From a checkpoint of a small class-conditioned image flow-matching model.
Model: 3.92M parameters, 32-pixel images, arch uvit, norm layernorm, activation gelu, patch size [4, 4], layers 8, width 192.
Rows from block 4 of a small class-conditioned image flow-matching model, named by matrix and row number. Rows with one number belong to one neuron. Each number is 500 + 40 x the weight over its row's rms, rounded and kept within 0 to 999. All counts start at 0. Numbers have three digits each.
After each neuron's rows are labels from the 100 images, of 14848 (inputs lightly noised), where the neuron reaches its highest value: "top examples" is what is common among them; "patch colour" is the nearest of a few named colours to the mean colour under the peak. Only what is clearly more common there than usual is listed. The data: rendered scenes of toy objects such as cars, trees, mugs and chairs.
# fc1: MLP up (model.blocks.4.mlp.fc1.weight, 768x192), inputs 128-191
# fc2: MLP down (model.blocks.4.mlp.fc2.weight, 192x768, transposed), outputs 128-191

fc1.53:518472472493467478452534465438491524459490518484499468507482513483535521475531475485450502509562454528538490448561477523532446479474476484530495446501522549528497464513499551485522523498500477
fc2.53:493491547478522539569518519550492467453542482563476520488473452483484461515513601487468504545447512536461588511452439498467496545480545512507508588513449459435581519471479476487520479498495516
top examples: green object; its colour: green
patch colour: green

fc1.365:525533507558451495497529462404434516460511525466534530537493503480464513506404474519493502508512495437452562474554502508518581449466474549528464459497525515502551448532517484488507505598493468
fc2.365:461529528495547566500532469504467495476448533480496494466485504467435478520470524486463495464555505452551481542512422491475508486526443533549481408489447382506495591499535538495557528499518512
top examples: table; ladder
patch colour: grey

fc1.221:613520447516440473551443440482475534469465573433441467519480488509535452479467474504509482463517545476486553419538483550563494514508489511516409503611475522556521452527495521449489560491531495
fc2.221:490517540494545471574554529468453518420509464438590566556520539462500507524555507541418496484468469457498547540509479505452569478476459483525529486479517502516460469495512533464538538505462508
top examples: light from behind the camera; blue object; ladder
patch colour: grey

fc1.243:528503479566539489483471522518436434493475489487491503529555476451507501458441446471501525493455511460563517469574521551450439478469453470457511489468497558513486388471433473493507576494471507
fc2.243:524476471412447532465493444437536487469521513533593574528496493478372482514465472467531555593441483583460471490459516550610503555557489509472465477534467478449467446504507521490492522431539460
top examples: purple object
patch colour: green

fc1.535:562529494536503485495451481429577465427488481529480583588458415476526526528493392455511528546542431485439491435530560480470471522486484506482449499524561520579501524507521556456517523505518554
fc2.535:508494448482545516520446549503481492494436465557558562473543476453520475507512501498442543456460515490443572527488497438493551530492535562493515557492434445480471502483493518521494520504458529
top examples: teal object; blue object; its colour: teal
patch colour: grey

fc1.727:511473469507533477525565521449519448468534568555486461454543500513507503547484530502495468409462470576560538411486460519522496508435506456402482463470513499499550469492497488454538548491559461
fc2.727:564483525524552496500483523540537406507464464480519520499436532550577501449474560571459568520451483520559455532476499514492524472526512486478530485495505485527443589547574448551517370509539486
top examples: yellow object
patch colour: blue

fc1.491:539475498498471480611506466544487483457513509551421548529467506509517483545511558560471490463562547577537544508480525426532463451527492490472516491484454486488495513499443507499511474558501467
fc2.491:513489448523526507464526557469529548538459523468568492452543511530516527446499447507532413456459471508505459485520532526516534474554516486489537452494565515477475531533545600508502545478487473
top examples: purple object; its colour: purple
patch colour: purple

fc1.545:468458518519457524539495479492491537515509535459468489529537486527513515501486523537544526483520482485447529495451592506496466440512495484470464458523538511477535468442442445437547499518474428
fc2.545:466494492517487573401534494463508484524510506493464542534514584499507528525483434496439456492560501526473461477498511470473494508469474494502537550541501474512494487495473499564522441529444526
top examples: yellow object; its colour: yellow
patch colour: brown

fc1.413:555495534475439519583483517504493474491504563490496472522479444495446509479482563463476512532529507533501579528515500489491470544462526425401504455491399586524492519538455488450525496534508507
fc2.413:516500523507529520521495535542506434515550492478467533553476466463448477535495532405490444510469440458468516517457450490505481573432498498471493546461435547455489528516507419475568513584463472
top examples: purple object; blue object; its colour: purple
patch colour: purple

fc1.328:523453442521518458451578459491477567509458515495507510503511492492493525499495428443524450471505461502616496456455510502512493484450480480480528510521517542574519372479523521428498549541490508
fc2.328:521489511514469501466512494489553522515475511500523492517491614453568569489494420484531466417528496452559417448511549542530522470493473477465475428483514590561406478528496541510496488479512460
top examples: green object; its colour: green
patch colour: green

fc1.51:493493513468505505507556520494519541433427482559514487487542510402528511476541475533438487452532567439503455552509569480499456508544439468490500519462475553497508482492429527502501460478431477
fc2.51:515542470483485418515425471475528504530541502577539451548560497496467478544418523413492538505494478550450497535547469517441461556524498451522465540490479434529482515552566559488470548458550479
top examples: yellow object; its colour: yellow
patch colour: grey

fc1.614:498489559472440498433493540542498461463479521502483465496473484492520465379491532503505517511475527468476526431492549498484543490497491493468482506512468486523537454510497510465489534417434570
fc2.614:519474516491522457490503494616519497408527501528590504557475550523456517474495511504490408501505487604503543479469441470484468510476548478565546550547483522506519455527469563447512494435461493
top examples: light from behind the scene
patch colour: black

fc1.157:530501476450515394535520516520485549500408440465541559491467473449504481607549477432457507452573493514474486515521523471583467404502537560467501608497517525469522569469466490469515538541503510
fc2.157:529452433497543501528566468510489490476530459572444510509439572580516495442489562491515418572526452481510480490488535558544509569559475546541467522403557522568502503563424496462500508488488493
top examples: white object; its colour: white
patch colour: brown

fc1.353:476513500500480439529539533544490491518492414435435560586566463419533470543464501458527498490511548501486478567467519565541494466523468471475415528492466488541520501549508439460465491513512522
fc2.353:529525537536435583458462456484451535536546497562592476490507460528530545502510516539415543521548511551549483503446529445491471464470561395584499495480473564481513491477468492554523462456477471
top examples: yellow object; its colour: yellow
patch colour: brown

fc1.43:571454524475449492566510458473472515483509465522442484496424424557519439561475522527453532508533535496490487548537553542514479539492482471563489584495522520525494475522471506487449517527473516
fc2.43:494564505465362500501497468481507528486498516446507473540468507534471459425503533473476503497435446487464542487537508505521491534494443500530467628473514500500428472526479508466483502459544482
top examples: black object; hammer
patch colour: grey; pink

fc1.603:515451454496438530529562500477475526485518531517527407548543496464518442530506464516447505496493489507456557487533480509522502480492563417454439523507483450562530501518491490493413482534584559
fc2.603:486547495570492525530509461516485537531538434528497516537573479505555540471508554581471569483502475454446535475449548511509486484502480507517502486479513528498531508423490443534554533557510521
top examples: ladder
patch colour: grey

fc1.553:606526519525403465572438491521473458522514521520478453561524473536460509505501566503493473492513543545478509549489479469478475506474497428431526521486464496431568514535407486453528510537528493
fc2.553:516502532540514504521491535546490491514530516524504502543459463491461449485510567420409459526495511517498503589489498503476496491481475461542554519500464495471608515566447468477625492545525492
top examples: light from behind the camera; pink object; red object; umbrella
patch colour: pink

fc1.441:532489516428477503509495500541492517513434472494518438496571475416459490431520508503526468443479576512508470493512487520418531525463499527450419582559490453545549530522475455486478535549503448
fc2.441:451579509523525453526478529521494538496518472551488484530451455489494449499443558504453527594600509483492501523485517502557503475540499502497480491509415547432506528450504506559480461547571530
top examples: yellow object; its colour: yellow
patch colour: yellow

fc1.740:545465552509433466477453551488467529451568509521527513540518494527487428572481523451477518435558527526459473419480494516511510465558493532504441501539506458503559502513493528445470477499533523
fc2.740:477597424489427502504453488465484471511461515463499509519457536504420450458472560565544553435572568419469511454532500477555452514431469499501451499488504521554430481512509501529494534492533515
top examples: light from behind the camera; white object; its colour: white
patch colour: grey

fc1.113:468483529485447489537543532467481464517496529520410513522534524531515484453424484550452537446504493508491526509461527511474513492518472456549451511493462447485513450500530566475494471519471461
fc2.113:425492537551424490482510544474464514471455534468501515473493400435465505468547487533507566512489531445529466442536536446519430459468499458474546529611385526503455510456531442513512505515501468
top examples: black object; hammer
patch colour: pink

fc1.676:454520458513492555491452500452467592491534480463427379576544473447561534455433447478464543502545579418436528505529495550549537437434537519506462516583506537485594512465493524501479457499518481
fc2.676:542537443521563545547476543458544494473533502473489614523568509557553480458408524514530543422479496505514466454519435437473545550475477452400516439579457508473534525458523510491448449494438470
top examples: bottle
patch colour: grey

fc1.337:530462515447543522469538483428526444534527523443522442489559566482489487543526534476433430485492558547564540545490465484550509505492486452459529454467535470503469544527457495522462461532545575
fc2.337:543510483490498470474429584532478527524456473515461490524486526555593506543465470529508496562486507460510554468522503452492531469490494517451527556517420538495517503532460435316475490482477495
top examples: purple object
patch colour: black

fc1.25:523445472541483451529457505517490520418496492524524455540481537482552478541506499559400448523484549526596530526512453435564542371576553467448471522591493554536499579484477494489496512562503506
fc2.25:413503523464475548502508522414548513559482536447473515504485449557535503446460469467520537440543480485486513480508554603504543572440451551504474463415512527528470503516549497509450545484500460
top examples: yellow object; its colour: yellow
patch colour: pink

fc1.750:539451463478515490541498497447494500391475503523442464480492533523536507579456437561478486436585490481489486530483614481522420471521511478475521512537512496519483540465468503454507515487446462
fc2.750:506531567488500498517481597516455463580498474465489518475475434514494482478517526428535453537444397479522484535546518539498513531477466515451493485478470548454519506529466484443527519560517492
top examples: teal object; its colour: teal
patch colour: green; black

fc1.420:512489546549502440499547498390474530507483451479472448469496470493495512498458518560541470442489492511468506491494413545495498415463427472499529485550480565450599445528559536492562502498535461
fc2.420:538570450494490546474478515486503513447539529472463362505523491492543578535502547506475482492467515510526516460438561509414507478496492489406514483492562519469563585451393536552454536456481527
top examples: light from behind the camera; blue object
patch colour: brown

fc1.565:501446506486475553470538535501453452497525494540487562558547473443574467471541532496471450503484518483492515402517463517470538502476503500465474463488517470413585521545591534463510473523538476
fc2.565:406537474520486448471575484490439546498477493535566469491513544526483510444444567469486542495538474581468451512533462424492409561488528484519532479530473457512490489494421505455568487507487448
top examples: black object; its colour: black
patch colour: black

fc1.100:492492535536551504523593488445472522492453547467509537562498512436539520507463537415490514523484493509500490538501510512499530435414491485463559494501455419575496444459512611482519494577537441
fc2.100:480490490441475531513471517501473530519467460547516528461473464514478501481500575553449548525471466500545515516535534536510539536563490529508495456499530469449588537520455437439503505474490563
top examples: green object; its colour: green
patch colour: green

fc1.237:513484533525502561434421481500530491457452546529500444546514452479529486400563512517471542516599443492452504457519510462496460392440460443465466509481526525477584475494487524467512475442519545
fc2.237:479466487531495584413512539520548510485546504573530493532575479488517542494529419542534386477493469517506479405479498468575524572475485461448465458519539478451547456549451568514519485530521483
top examples: green object; its colour: green
patch colour: green

fc1.218:534427484487514548508508467463521573503526544541549539536554422498510481557450495478473502427545525487508462481454531552548551493462496436531445563548488526524451456495448500484440495587461491
fc2.218:506602483460445495507542517549503437529499503457415519555509514521467413542486530479450510575497431524559504491542469487539525459487574555456544507508443472497553516460538494482429514547464550
top examples: pink object
patch colour: green

fc1.407:475490496552436528589465564473436489482510468539436431517484427535492507527558473509534458397519467521461493492521565479525424462450548478431451476453516496478509520505401470475449528547464466
fc2.407:467449529516473509525451464481502438426523539525489586580534511519471450488503516511548540477519517552513513511471480510442475506468472462559477526611511574499577509466571518516580473422530520
top examples: black object
patch colour: black

fc1.3:443466493424509515516586501510570513533472565508462555529546470449511461448505501490482476536521556503443566547433442543522526503496484543536466489551457497458490517465520478480493502462483496
fc2.3:576513509546468463446472435505483514518452486521509472498501504516494498509519455548484439463533467558494467474570625510511524494551481529506571436489566497568508478506445534453504488572568521
top examples: purple object
patch colour: purple

fc1.659:466583492517506489535425459492463507524422590521556529511491532474479559482447479537496475461493480422494473419531535558548547487435494500524498511482434484459432440553507537499534530454534531
fc2.659:497509442474443514483505485506476462560486456512477499491514493506561461581493514402548504499563493544448474485548540454463528418535516569479510482520549504511562515512534490479560525480558445
top examples: hammer
patch colour: pink; white

fc1.276:446500445536558431464571538446494512505481533436431438522459446482499563537474487506523581466518453389514541500535521450506464477455534451497504478486500514510547509462442548485501472538456485
fc2.276:456487541509581521487473548466548502470523537581536550508505574514407484421470481503502426496550549529433467512427443481515481600439520500571475501467463490532500449532480476597470431475494533
top examples: brown object
patch colour: brown

fc1.525:481474507516501523436534503380475517462528463515467520558509446504510486498546469554473516511453523541541421400615500573463467497448510515482462532525486562466501518520537475477539560560511534
fc2.525:446533480480559488566471520529482554475440449525561416496494487481462471528484539552504524447494453499521476502516437520467463504583493541494490429454456419559518533461518511499554501516512529
top examples: ladder
patch colour: grey

fc1.306:533520536487492449593433475477443477429549466489488549463533509486521538578428587548452533465558499450502561561598572480469458521543508458504492473495481453503459576460477545467538477530477518
fc2.306:470420540505518539482498573529550466502484517507531602529525497524431521457509441453554466467546468550519445483443472496488512538432498487470487485478503577479525496571518492469554539460515476
top examples: blue object; its colour: blue
patch colour: blue

fc1.696:533476500488506525527505549485488456524496547470502552535484496485528502489533563392524524537536489470532512492469495532531516504462466518434483412438450589517483445552452499468495534563524466
fc2.696:488507517497496502461496498503536490559512529445465520475484511436516504513468457420526466455530441431493395544493465463501471520463458504440452502527465551493445502538535466522535453576453476
top examples: pink object
patch colour: grey

fc1.617:528447498510492422566503477513538515459461583518460489539477477528506435488522521493448458407515546480517510484518551578535521549472531497484456531522455545542563443520494521482556555504459465
fc2.617:516552468466498517479474474491479547489469446427552544572461451572404461515491500497578533426502480473511550476563459465550468493475495473513520484430559527550473470551476518410434542517441513
top examples: light from behind the camera; blue object
patch colour: grey

fc1.589:507483535476466465494460521512523476479510505513476441518485488472539572482510530492541477471432446500521502510592534530474491495550527520452513528525444484521540487503429481488512547494526549
fc2.589:505468419569537550555529510430510473530497473514567500453467477633502442544466461503535512525500440469498452521537621553533517505541504544496598430454559556554547512481519518566485470520493514
top examples: light from behind the scene
patch colour: black

fc1.285:493475466488467478552537494413496461479463474466399537564526434432484424519484522492544548422519546518493553493425540538549405519412518500524453459504523520473480502501398522465465522520607487
fc2.285:490479496496523452503539511592571453445496534461482516433501437501505435504556527510513467481500534509522531453457535478504405553465528491540414467500492491469544506444476513512476461512548542
top examples: light from behind the camera
patch colour: brown

fc1.175:468534445529449467421489480498546454460513493494499546466494515506563476503548436518452511536467495472532487442480540580540444488496418534447444473550480471520498447519496395476524598541489479
fc2.175:454422539539549538485526404465431539487524492517533559537518518513541477491553504551438503547473506428408531510435521513493444481543576498566558435469418493444423438433462569551552550514468441
top examples: purple object; its colour: purple
patch colour: green

fc1.472:502548507485491415556454494479543463426525506453517624476475396514514534485488450415470591515491471484469596476505505494549496521443499493529465510449487485526475525544504534471493562466480492
fc2.472:529388474448482505544459515470480524491470475472565495490539468546448444475487524459460549524432465452445569526478469496487484548547535524553514533563473463516543501550467501565446524498524396
top examples: teal object; blue object
patch colour: grey

fc1.91:537474533496507505478464384502465582455540532527481503517501505427537531467533479496426505527500529523492563464425514541549519511480510521506466541507521518542548473471509533535487473534562509
fc2.91:485551437480520581475465489529486529531430471513525531455442495525562494545427518470502493446506497551515484482508494519511461478550522486465523467543521527540501466516542535409505512557522527
top examples: green object
patch colour: grey; green

fc1.173:493416528516522504551482537535469522422475389551464458565530478456496529544480563466521431489485550537473388502546486523499469511533548557453494538477565442531500493498512461464496578513549594
fc2.173:478549525528466486405510423415523432578499636485474532496480461533541488403512499501492573501527492448505548466509552520503589462488458468527472501418468489480509478502481539443477478537434495
top examples: bottle
patch colour: grey

fc1.391:498491522598509497492523464520457506493498442582519504549511479428489523525562538474516517484442502481550545448440457465547536499544596499452493508516493450488518437524510442492446456526472576
fc2.391:555463477441536562544476564523508447558449509509535520506485544541509454485404490491508471491511441479499494542534509612549538508477499514598538550456475526489534526514471610436516548469530543
top examples: brown object; bottle
patch colour: grey

fc1.682:513486534474471490525565508441534521520504555472470548561577468500499521474465498560443547473493496513442465513529519506441545535438397529473441508498525469473478522497494482481456562478496495
fc2.682:499491460499522530548544493530545456505507498482564537456551451509547457580491474471494446520431458543551515469455471484543521470502504487547537487544475556554539558566557613478542423496504547
top examples: black object
patch colour: grey

fc1.583:505484494560512503413567474507445439469498459401479600517537490486454472548511523447501474487527587506571429545522495461486529514493458489502461568522541504497580526510436503496490574565489508
fc2.583:510503509544559485585496530531550508484533461477523429541484450456424514489469447516455496530513512485516516518411498519502485496487495540505529466500561556544538536451542432536524529548562541
top examples: ladder
patch colour: grey

fc1.561:510481479565458440468449479420424464448535489503457535502526429425526446477604491479494528504486502469475458459511521569490487444516473499535438491496517488520562499487523419470521493538522511
fc2.561:452533490473528484532542473519488538484465471435568502581517549520516515518500531519552489482489507525483522485513507459519499563501530550471502526496497460487481592555579503518536511497507420
top examples: table
patch colour: grey

fc1.461:529480472530463495509506483469576511383433544555520498447555470475536462552481466570504562446542517535525561469478543473483460524517537544482494446516562530425512502504484545450447539488537442
fc2.461:492528544519503500499491516510485504576549446416515465511462512540488493474514508449475398509483449527483471546511482502487543412526457499477591490444512503514478541557469420475560510533468505
top examples: teal object; green object; its colour: teal
patch colour: green

fc1.362:560505511486449481505545488416528460479509530476458569520495496544465516519483519546467510481617458475457511505492525519579524500510452534523431490516485587548458471600506553468541573475504510
fc2.362:456513510532514500484451428445517428462458548483445564459521590448484512526426491482429494508565499483539495512481466489482546451452520523550497479477397497499499512486509535549520599537470473
top examples: purple object; ladder
patch colour: pink

fc1.389:491418478493574436517493489457567564477549495572513460465491512490468529501506493433466538482514561456545451469489475536570492488526480456519530486466461577444569517424406503520553483542539496
fc2.389:436483488473437545494511504534463489510472544439532576532561508459508496478494540472472462540457466482468511471525492461469526513476535502485475462510506448482452448559495621372438516504463495
top examples: light from behind the scene
patch colour: brown

fc1.598:504509548442460453554458521538470469486483457531498523518534451506468552576401564537463544502535559503500569483483529484462464535511500490473459533471439459495503544463455511448556485496477555
fc2.598:469498513533503467562490465524461489437540476528480498525478443466466475545419560501429503546488547549495579554488447522476476491488523490576536529492455416474532526476466468516496487507465481
top examples: blue object; purple object; its colour: blue; its colour: purple
patch colour: purple; blue

fc1.225:555473474520456498545496509494464547437431523491406485485519443464505526480478501547459528470490523540540500541561528535477486534527488485479472490498482441554480522527528490517456537493500517
fc2.225:422529461469472503543486495552487483455523464545557519426509494482534506532484472555524551549439573486507507491532463517496519503538521513553517459507530463493499447436523504624413515473473450
top examples: white object
patch colour: grey

fc1.240:511458519501508540549513494479537491531403561493470536585527417475569485493500474543514598508494490474500432473607535486470546504518497475517534452456480463547492491497496524487439588471503479
fc2.240:497450498482529494444521532513467397557455445498494545478563484477541532564498489495504478506588481556483533488449532492471579458518524553498511547486527431450457433471530510462454515443544474
top examples: black object
patch colour: grey

fc1.54:548508502563531491499550508443565519420477541494467508589520503430505490523486566545418441428514593457486447463499444526488498548573532440455488496515508525471475502488462486522467524501528470
fc2.54:473488498491491486496496482483502492527559501540447518507513493552468516530544444436493515459528481548464452525522558476525420535448524568561517462457487417546566484567466526492542487529463486
top examples: red object; orange object; its colour: orange; its colour: red
patch colour: grey; pink

fc1.148:483435492552509475500490478497518508450485445546526466519502463475519512544459555449558473516494559491494431469628549562520456526501518474445525477509500497459496539478464494481460558457536532
fc2.148:457510511491465485476525504462500443518492594458480588439545427499435421486523444471491604475522490437492524436470517504427474450493449540489490456571487530467504552497565549496491415548491525
top examples: bottle
patch colour: grey

fc1.628:474511502555484425580501499438538481431522473466510535480616459535525505490523530473490609541492495571486573490483578474536525515465437536499526473467530500550518508551463468448539462498515444
fc2.628:491466516482494538461479545566519552494532483481551516456463527433507459486451549506463406477540416510481513546458518466479486443539484462506523489547502605594526509518497473465482504515590457
top examples: red object
patch colour: brown

fc1.655:495511528532427513515534505518522482571539530469524432496452457554542561445516562515536497498469473440537561560513544460561500512474539467506511531527521496477503450519521505410510499454470426
fc2.655:469414538514539534417459505511511442479459586521490567553524527468467494486483429454551477489557528518495450503468476489547497550454510495484460531575453527501481458546508514455543543486536499
top examples: orange object; its colour: orange
patch colour: brown

fc1.715:486535469462445488461452477515394531458537447453540492513527517455482467489543430538513566514563518521428545503465547544451511460465544450502480532517525486597615466507520484454488471492504527
fc2.715:479501494590549581471512525550476450527523551538555503510554575536473517499544449500510463540479544566503557494470429444457487491448542503473565558537530456536481478506499537426519472493438457
top examples: hammer
patch colour: brown

fc1.691:524467532500443528449486478482507559459560502442483524565519401469534491526526579450531517495451457466540438506523513525480475519526498492444486432503464496473456527514510478501503552531475528
fc2.691:539498536543508465540506519499534527521526476474538447574510521521393499496475504495447350544480510515486482561534480545535577455501498478521549525459555522507458550580481456449550548574525541
top examples: pink object
patch colour: grey

fc1.436:430486533553556480520475513536464488563468500506535458470571482483419559487456524497513521534497508469497478515497414635476503534450539531421512479481490475537492472534529530484476476515436435
fc2.436:495501539500441436519502506468486468437526468522463493558475487469541432512562501561448511440489461505509467455515551455500453475530456460550505479501483464516508503547464451411494507500515548
top examples: green object; its colour: green
patch colour: grey

fc1.174:474507541508513439505534461444534511558539488490538570507558453480565561488549545484448445465534496495456542566495512518497439473507472465458529535643470548493493484456464455518443497527543520
fc2.174:543494496463446507536540506490498510509498445407484477508451530394489432560423502521448509462576497516558500501557493398501456539577502591440461510534534519419529523479578514399505534541527473
top examples: light from behind the scene
patch colour: grey

fc1.33:541478486521422543519451472462473475461468481508479533541477499459540482487536519515511508462621502497477511554477599455536453485411531474449457492423539514533493461536433464480485540509458553
fc2.33:488452516542465570492501457462531453445513505515480560576522476453492486542465523495534470447573562511494481491470466460532453547442522454575441485527481516457496468467459521532500504425479469
top examples: black object; its colour: black; hammer
patch colour: black

fc1.264:421524500533470508485521457527577503448521507560527441499450461520517560499539475493483535506517452504512518535509511502523525447496462432478553450583555486561452461479504526479491450478467507
fc2.264:469462513497522505529499585511479477537438454436433520518557520466475460497424510464521460510537489505460489466495398410540486527461512589456491562547500456508476543504554507499435497430468457
top examples: green object; its colour: green
patch colour: green